A small image VAE, trained from scratch: encoder activation celu, 7200 steps.
Rows from block 8 of the encoder, named by matrix and row number. Each number is 500 + 25 x the weight over its row's rms, rounded and kept within 0 to 999. All counts start at 0. Numbers have three digits each. After the name is the row's rms in percent of the matrix's.
# fc1: squeeze-excite reduce (encoder.blocks.8.se.fc1.weight, 64x512), inputs 0-127
fc1.0 104:493484489519467507511495497504530480506523460524520521487542527503522513509474520502520542474575465488472530529532491529499451531516502490525520490488559525506528488506487489485511462512513510539495514484527486481514516486495494536503539474530519470461502460488507462512502511513533515538507506547488488519457495551505517554507505501528516471485498535496549531549551501505455500521516
fc1.1 094:548523511529517510487509493514467481524520511468502558487432541506493575507531569510534488491494523485471500498516478508544501525495496505525496513495499465451500504528528498498470521462526497492516509547452526469521527545487489482473475499514470542505527481505496555477486507542479506512528499511505530513453537485529482490510516523469452531539518526530518500518488499511500464504559
fc1.2 115:497508547510472548502501535496543517451505525520490490453428480513499541501535501551515535522478516523494521498524499500507501501470524535520479497495510529466529473483468481496485543523494471490460510490442542491527482520510483473514523525503497492507497513521487488484464519523489477517501527509498492503541512450498487469515491507498477512512516508487508522563499517502435491479488
fc1.3 121:480562491482535476500486521505501501514507526539502481502502483548509506513491482542475590529506522482509507474560508524494505498501547483517472514525504513497515496487483513492522383505502495495537504505517510513470478522483495480466515502502496492477500506523491514503467500497504474478528463519454479502508461512477515513538508488464503480484510484464519505558472488601513500559509
fc1.4 117:517456482443493445521483538460519526513473544506517507476546471483506486513529517478485478489448511516470494484486499561476549494516506509492508474525488485510496501477555482527491482486524482490474491504553483499503534500495537514485563499512509508479519510528494511486458521509497499498471427501499518465505485495484506474514534507489498502517520535529481489514506502519543518503441
fc1.5 104:518492478532502471503471499488499525493522472480511515533470526519465493554539510550483517493504541501532523497516479461465493465506527487519491506511508439490542558523528484505481596461498464503517458496530532493458512514537510497517434522475461508531511483534506527504495486499491493467554522509478477506498506480509491558507478523466489519504516518521506490507509506507476465531545
fc1.6 097:501517480544492522484475482485543470464518471455489496492518487514530475514544456482498477490522471525473502505514464456479506518541525525482514507459479504530477537527528508501451458471523497489484515478551513437461485487499509489534494480489487499467470459508487513489537493484501504499520556485507489512509440495501487512491496509496482498518513468502482465415501535433501469456497
fc1.7 076:504487488484537466464489497488509485518514478552516484421537504506525514518561496510527472433484494494491488534511466450494495506471479495489507489535496475483474524509528530518440462508488462506516467496459504496486511542532467472516472508482536464504490505510456476496567478497463503491520509452485536499449505485522470469516514523473491517531531493507490521539502474494491534502526
fc1.8 116:504480507514481460484525486496448501526507482512506533513531487442511476547517464518515556500552500521498512517484509456480491475476431502514510474472491504522532509497515510488502438546506479538474461518559507510479543514493496548514481509544508497469505486521498548527463497510532481469473418488488492463480453497516518479499506502495513469493508546520483510484499511557539499517454
fc1.9 104:505507530492513574474521505485521489472509518468490457531560483518510527468470533484494471511480486472530521504475510525547507503523486501464497540490499502513508451534463503475484522429478489490471547501526517507524462519485486504499497465494482522516485499462529498503495497488528511540499473508544480509527483475493522477499487493514519509481445533506510515466475527480498546481519
fc1.10 095:506533501515505482497469454501500536493488488481519534482490463514493528488489438497512532511503494485480495514473514497489525502542485452512448526501523505473536473537508478470480562456520506496487489504477479495492487529503502490453512462482485552501494509489520512513514510455522485525511422471498487530494471457513493521516506494462468466515521509531492446523503438522575515540490
fc1.11 128:524488501477486490520510492495492478510478478502499512512496522487485468479502510487500481494499515488491538500506495504468496468487429529503510473522522442502521523493554501511550472525499509479511546514535488500471511492493513517501479499495492467488519496522484502505505510497510504498458490490503542481529500564497502530496521497490511486501548529490484500484528505444514528501481
fc1.12 099:510516531510531513525479495529500499450500512456500471486519504487526521482510470505498464507523503479459455510470476530476476463511519471496511507518510513535514499521491484487509517455512518513508510474464495487523458529484488508509446509460489511504497521495505541512522459508534528522526568538493449519502473484488515528479494500495533498471514487470489522510525548507495470509491
fc1.13 112:487493509516486505502504487509482475530500491530507493452577509479516515504571438475490507506492484480475476495461452474471544512507515489508484498517491489506534500495497527516520542486486486491503472474497511482509477524494506474516494451467524511475490502463521535523525499539508521486498491451477514474479501510472462536473475507529517489503480516559488480509539535501510524527452
fc1.14 081:495521565510483559533524474486490510452478528462480482482531491516510481464523487509519532483485549538542493482511494511517516484501515561507497531526501481496474533486476498450469476466483531499507513547534501555527518506505529555505489457500481522498477507452492508532492537502488498509459512553499530502505514495489472513479496503457503468474504479530492499546540509462520495530450
fc1.15 092:520498464529481433516441500516544476506495512519486538506543511503493496503494527463516507483518493507571512522509546513517533520529490539485534525555521542502508490504531508520521535500543504512503502472539499499470497512508456539487462464534475484462486498546516475497501548482486461528523512462514483538475513439491510513479464513522503498486499483490470497484521514438507467500479
fc1.16 088:455499467498547543486499490505502503461537481516510498485543526496506487500520480518470491480527493471484512467499554537492495499476450534527526518519477478472479482495541476494479499460497534485508498532528501529545508513499502508500488532519552504489478491487489516522467480497505538496485504500458500506475515495503496508530518521492553514492474486497535501481499537525496514537534
fc1.17 094:486467537493514505524502534501513463531515475522510533495542455464503498504538502516485458501509498486493490487515446495515536500512503522517465476516489518482493557478509524527536547488493490484484451526538492476487499472494500526495509534494498518514487495528503525517489477501512505475475510488482524493520540549484515524496464509459515479510501503505505528470535550487512517443474
fc1.18 084:502517427519476524518501485469496496505448476494537485542480489496520471477524521531494501529475518495519521469496510473487484480474501489506509514488483472469517497531488485512510443546522512524473488557570508511505520552510497505473514513513532487498493485498495508501472473488533462491470504512491517502576471504526515504469527522535491486532477533520496470494495482495518521463470
fc1.19 110:506496481504472476501508482473498496530488489551475471557571522519516551482483461502500502510499483482534492508536516542507510491518520513467499517493558537490479453529523473488479430531502497487466539497525472509556506511476499546456494491529495508444497518520516504478544547473468458513480412493459512508529478467503484452486476493492496483499522510490487518565484504483509507517517
fc1.20 091:510478499514512508470526516461532525481498508468494491503513516525492468513465469520502485498525488507475528476527546481495499510469499515486536499481513498525535509516562484505490462491532481505503519499506525485453476513530502563507541471508471506457533495540518515504518500528525495475465451523531489511479430516514503484557485517483502535520541510512504483531533545521458475496507
fc1.21 096:490483501498493513506462494488537517471475440490505506528453499461501443484510526522490524485527480484503506510467460456488535515523477494503472499481475488515511502466494500524497476504471489527491506504548451480497506490496531555504473497532482508490491461492478545507472460477510502513518503478488524501498479486501489448508521516491493482472494505491523504418472523498540551416516
fc1.22 086:507521483526553506484479489493442482489533548484534524511484526474503530472467486465510463495471532478565460458537495482498510526520484524508517488515528461450470467519519507486492533500522515484495460519498471549502490524504473512490503505526554538511528511547466519509485494530490513521473521508488520522503526508510537479561535532505502482498507526550505503520482526477530517517473
fc1.23 092:535491518505492505543498494521488498558508452497526465550497491512509526499505499499485429510519512466528562498480504488463528480510498501456530508474477493483493519482476515504529535505494516485510548517524481498492503499484477494528490469498499500523500485516506475507481505499477501510463432520481514458516539566477514527479465485523485539507507485495501490501474449427545527465561
fc1.24 099:511472517526507448468469501505457515522486511507515490501514495522494510498492521508502526483496479482479509490518510498553525498510529458495498488487513436511498558514499492526498540489477486506486459524537500478462505461517548513496488511500510502499485492526475504491505510534514512534600553502483487494475506455504499474525532504464497528502504529510502485514492503490504477443505
fc1.25 105:541444561485461478496519456488495513453516549523506521536567471480526495479495547510488478486522499505477499506480447485479520496503491526463517486515532462522470494479500494495506490479528494496437492482566500503481520491518488529524478500470478518531489502518519477527522514527486555513514437466481530462500512505484483530488475534505521512486512506525496461449516475444451494453522
fc1.26 097:465529475500505494492516519514504500496479535512507511527508520539473452512520455485517505501497486459521549511537515490522513454476498535514536516536522479474496530502528543514535463541510516450492540489505511512500519479492499556492476503504512514431497494525508485514457504507504506493463559495497498510499530551464488452476530496532522479463505525501500510500515486474502499532523
fc1.27 101:528514479543498451496465505475515525509497593484512506458490483522517486506518515513496514493513495465474538557518497481494486484515516529474507526487541459510538535519490495500528494456511486498486479529490514524442547492514502515524514475514514508493480500490482498499534521443523490482498474516468460531505478497511505486502527504506517462468470548528523506493501523494538481461491
fc1.28 084:525503515483499481498481504496561472498486521530491491493480476473485505477513472492539444500522499496507495479534497501488553511517529535507518500470483475491507496504520471477484465514497486521474465449503497526510485452487516528529511511501496507485483526489474535514534503482488498527467520477468497513495488502544504540484496523486469511543497520517513457490507482446475508422511
fc1.29 092:448555515461471563484465514463497479531511487475466495472487492533536513496504515456516502502463487502497495474516484532507506525496477491484552513460519525481480470513527487517514447469493504448513495492476514458517483512497474534499568482537469517514505486477468510508486488501493473530452467466516478506512445413512495474508524516453505450505487482509532492493473491492482490513465
fc1.30 089:523498531523497533508496474505478495526473525540505484539439472531489530462525514498526475514513474479492461501517461447466499518517522494513487499442517492504556490471480512509496520527511501517500522546541489523474477525547484499482503528490558479537513523528512489486473499481496511504468494466449510490479500522524509524468519534485477524501492523525541502494504493420530526528491
fc1.31 099:515536509542489480551497490506512517480472445504485470536485507494505483501505547535516545455511480515490518506483507516444490469499476545475507505485514496512526510522531484476488553543526493498514531462506498464480497500502495516540512466519502528486540492508523508521511495462472500491547524463482492468468501534490504462485514535520520497519476531493486488535482467510495496512507
fc1.32 085:506515508502501540486507468491517513502529486571512489503537473529493489470523495515487487494524513459511471503483493497529457502493492477532482508490525455522522501492563519517485530530473506483493459531518477503509491515522497457477523498485456546504500493524474514490532509542497499507508481482532496518484467510518497489511517523503534485494476516537553483462493494469558520488471
fc1.33 111:496532521465509470500470500485529503527516530509470502552445491513514463501461538497507533476476523539503507499488454545501505475504504515461496512527525467496475492513545498490454550500522504448477510514510538455451477472503546515470484490496509485527482512533502532502526503485498516546498524461511496532494532499499480535514503472521453522507524439493496525478477507527480474534536
fc1.34 106:499499488496514524519512472478524499570493452525480488493469515524497532495526463463504547511506495493515475467520538527537503493493508478471506458495502517507472490513481507501499494501517476532491456500486507502493474531508526434485504493529505532470497497465477510522482461490510497498456530502494496478493478488494494498526494475487490479493504523512509482540536475536527493527485
fc1.35 098:504483476526502523501485537508514498550516518434491490498501483494500536481485499484559454510522531446495485505526512538509528525475497509524484484526519454493487495501530495485492486523507519480458492528523508540502497486536517504506518523487509509508523490509462488495497522514483483466488496503524503489537503515513509488522525536472490479498479514533515504449497514455501504488485
fc1.36 086:519524517485525512479502517498459490459479521522499509493400558540506572479438568472514464539518514455462452463499520495527483475478486496480506468524515498465482495458505485489470525494516474477490499526452514486553485535516485461471483526484473536461527493524491528507464532506499507507469530515515501512523528479515497502526532531495486531485524516510505495499490499493502511542495
fc1.37 113:490511507539520458497489518507499544522488491514507528540528510501501494535454564549495554502496521516486513528480485555481479533495501501466510511552519481502491553478487463522465480517498502448485515531475534548511538496494497508525505506490504461483496485512489492522476514497505506487519500531499498495470546428502500598520527508519487525485494515464505539582492554540430492553545
fc1.38 097:506497508477518516466492501451502503492492450453506483499529533493488540526472494518471536497467520499410526521483486500496477502532471496508524503481496520512482521500501489522467484512499493483502462519539485502480508458477513451476498477543503504514517518447489510508492505501503509504551443516506497468511489524498514465502539516456500494504520496510514536467499500450510489516487
fc1.39 097:484509488522495486509521527531509526543498487526503504474463532521489511501461524519488472491535519509456473491529466444521512496484483486498525471512534523520507532518488502498483437492491468499497460459519491502505509527506491531503502522486518511484486522489483487528544526528511534514523467513484484490498477499469498455465520510491466498474527520501494505520484472536482492496507
fc1.40 105:497508510486528521536463496489506480526534474487506510532573494526524559491458484477469518502527517470489562514512501487535518468490565511507483484496501518504494507503484471508487512450466483496485520501541522501488481508488509484502508532512497528502509512469508470490527494505538512520485490480467486503518499503485468484501514473482498504479507522510500479539504499571518472553484
fc1.41 089:548493489481503555501495492480545503508513470495516493504488502501493501501461495501503482498534506513473481534474467512489510500471522486522515491476513521502502462470504476524486446517478503507479495468547502503477526501502496559463469512503464501513471556473520528525484485488533504514554499532478533483509470457463513545482467468510433525511499457520476477492465504483515495491481
fc1.42 094:493463581479510564487523495479510514453478468494508491472467483511524545464533481524502487511501457500516535474514494463532464506527498487508486465498547507518474534479486506492487479495496493492504528516534511531593466531490475486465502491535492501488484485530506485512556562500479477477514548476512498501533514515508496539487504512498511467511494536518509462458511472554563474551535
fc1.43 098:517494515504507575489473520495516473495501452508515534519486500490543461480524521507517473460558498482498536486468480504439507488501496528488502472504472515511479510470516486495505561523490512493492508497512525507538527466466496487510484478520487491520524485500486502494479484471497483519539510501501489492494545431495510529474492526488527505520496498511517479446523491374522496478565
fc1.44 084:528542462515525481504529509475458491504521472486493484516558494507474543483465480470480464477502513455519474524509483537532530513463529529512543501553544525502519550529514512477527512501517481517517466516434524519494509546478526476495540491453508504511466487482517471524497508481491518496504507486496536499490466485545489496471544509483514489466523500506554488474514500490479477547502
fc1.45 092:511503447525513454490454543497522490477483506477492536531499485487506498526512511494471542495497493494507470496452483519489515515528502500520517539489515534501489499469514506500508473485503512455538552482442485534538488477527466524455499514505457469512506495515514468472477512482486468471522543475489467527511447466476486509505494524505512520471502511520510478524468527502486461550523
fc1.46 111:510488523513514503471522493533547500544497464518523486481523533491486516523501437503485510519529491466483470505483486516503539492517507484481450490551489484518516519464497494541493578507487465516489489510530470489467482506510528526483472506503542503510487473492492503531475524495496502479561486480547504476490539486491498482509454506520475499465489532453464506454489527500533483465512
fc1.47 104:486489500557508492504477497476473496520496445488492476490524529511494476500522520507452492509509491518468507487520527488519472468457501522476557477477510462511525514508500503494526555505515493507536479496536536460503492546509500498503510494530501451511505494515508520512499520548512524516542567452497493519487510528480510473527539502467476511504497485505472485516475481510501513519477
fc1.48 094:485494517526505494490482497543499485456525519524473514426498491499506497473586477522511504502521509486484514486496485492458535542546509465476512521486470516513559482471490471499491463506539524487515519497432462466493516521485534495497544478450473472511484469521506552495498475497489475517500509467461510474506496448510518504474510514499506521496520496479474518483533514432503507520474
fc1.49 090:461542569495482535498480538515484480452508495485533496496522494522506488541512517512490547507524476510508561506495498516480494475507482489502502502507486509521525513470498509526462493515480469520501491534494473472514487459495457569501468484476487487527489486533493524486517492553526539470517463525485506503510538472478498500515512488491537495505511499501504548484471522547523513528438
fc1.50 094:505491502513523488465536483472525500530528454518514481583518534492479431523550504564506489515536500498505504501497511534489513501511470497477529509496562511497491503504532502500435441500537472485471513516570545498552507485504542548524580495512490501455490508529494492496481508485498518517468471502498505531486509472519502480529515508530493539494510490460494553474509558460494490479572
fc1.51 085:491503454485473575494504515452506501456482436493500501480520463545515509479568465490513510501517498495490502466551518497486507500525478493496513460481467455506495529506512511529499514518526495517498449546514501494503430523509511477532508503506520542480533491493484546501496487492518517492499526513497471477476467550513519506479501515423483500495498536502504510472527511443505519516448
fc1.52 120:466552507526477553473497509490537499513510483517489500490563490529525536486494534492500543536494483508461542505542491498522518503488538493511496529509472492497476519485521491508485458509482472473478512482538513529457495521493460476487500526529521487491503487495477418510470533487507498508494486493513487518528523525531523553494473505476499487490480489507497518551476513493534493458510
fc1.53 088:465543531497503541500477521523513520467474479502534467483433510524555527506505509529478485519509511491511478490526455491526488505501546485498480522502491511476541529488500494508476549509490493507468482462476511480520506511506477488488470496476467498527492528534501552454530507505472529503544494486490502495456510489548502504497516501460493524535486471522529512548449531570455477497574
fc1.54 104:501495474516461547500487472474539528517502474517486516529514469488485578539514514526508500503489498531482577521527516502535497510497494545531521485503491474504500539520463487484502443555508491531461449506558515503495473507493479488543540554539493506511526497501495462525489511485487514531519478508505480513540484480513519470486493509502508477521506558484488526522509513489504474467527
fc1.55 098:507464501433488568500480528507519487517476499484529513485451522472490534493474467466461522499526466488530448493451487523490500491535493544505512487472496554468496493472514479516496477510506504517486485462498528503551520481523462523497543503542486517473534520513526514478498503485511468519525603486477495485523469495485534436489497523467502464515490531474537443524436526500509544510541
fc1.56 103:528507509462480493521527480486493499482475546520486495501480466514473504481538499513521477459523525478462505478518552546519524498507512530505480488492524494498495492497510480489487502553502508485440479558504466496524502497504528457479497490497513538454506489517484530518523495484502494500511420479497534477538517458517507575532486499486473484498523533499491472515528480503489510493441
fc1.57 113:504503499488499504488512488524533527491508561525478500442466502501507450499454521514507501479560504468500462512462502473498501493518472542482509518543492462521500490488502471510489551517530513469533492494529492515487531496516499513470512496491489495538500505486469521513550489501486530483569473501481481514502537467532500527487515500456501476501518448507452483486450526450512485507464
fc1.58 103:493511495456513484526492493484538480494512607476496489512542503468504475475469526502490538479512489498495504495481476530506508484492494551519538527492509532522489470529542505465540514487525524482483489479542484545469496467493520513453507487487512519466504507510518517491544528484525489504494469503465469515492521534514476538495491490472532520470489481498496516507550516498475493482480
fc1.59 113:544494525467472505527473482486535516476462483518500489480468502497482470492520495511503494493550504521547494497490471499471491470503455520547481490464540489511459498547518485516534506530489507505498534528527501524516490491493492522501503502527493495544462487514514509549522528490495462475477480511505503495510449521473504523476476514522495511472529485510503494459488478472497515474493
fc1.60 103:486490522525511519498491503483536480480501472495490535549493494506502468514507531580542477495518557504502511494462507536508506493524503526484539511499491512506493463492539479477501482508495481469479477496507526479523507499471488491524556517529525478539489511512504502555452497487508489486506485493507474509500503522519506514514489493536518487503521520501525517481534516485466468424539
fc1.61 096:484486495504517460472494476452488535546490424483488478527492516468453481533490494517484515502487514517411553538519486518486498504516526475478538509485556495503508557488537455523482501495531475498501538519537502534471479489507525538499497496490472498480522500500498470502507479505534528496448481524509513497497450492490495539523523490519487520484538499504506507527524534501510502515495
fc1.62 115:499460501515502516479517488458529504457495480491509508535483506488456415514475477520502491498550482507501512497500475526442482505499436516511518494495521478520504534509513518520504494539522513482548518511534490515521497483494494549474475493513512517518508506532505520518475507497481503475518553506474537487507508522485515541502498516522472516492509483488500500430515518461555486503504
fc1.63 112:493493523522459486507484463506568484467526501502510513454526474434515461500526501529518537498474481507477517538481477546489487528499465521484538527520495553507426479527517514520540525493506498486480489520545482505516530471495534518522538496523506495527509484511478545521501520531505533538561537497496485486495533545503492508506495524507536514489491493488495548500516544468471503428465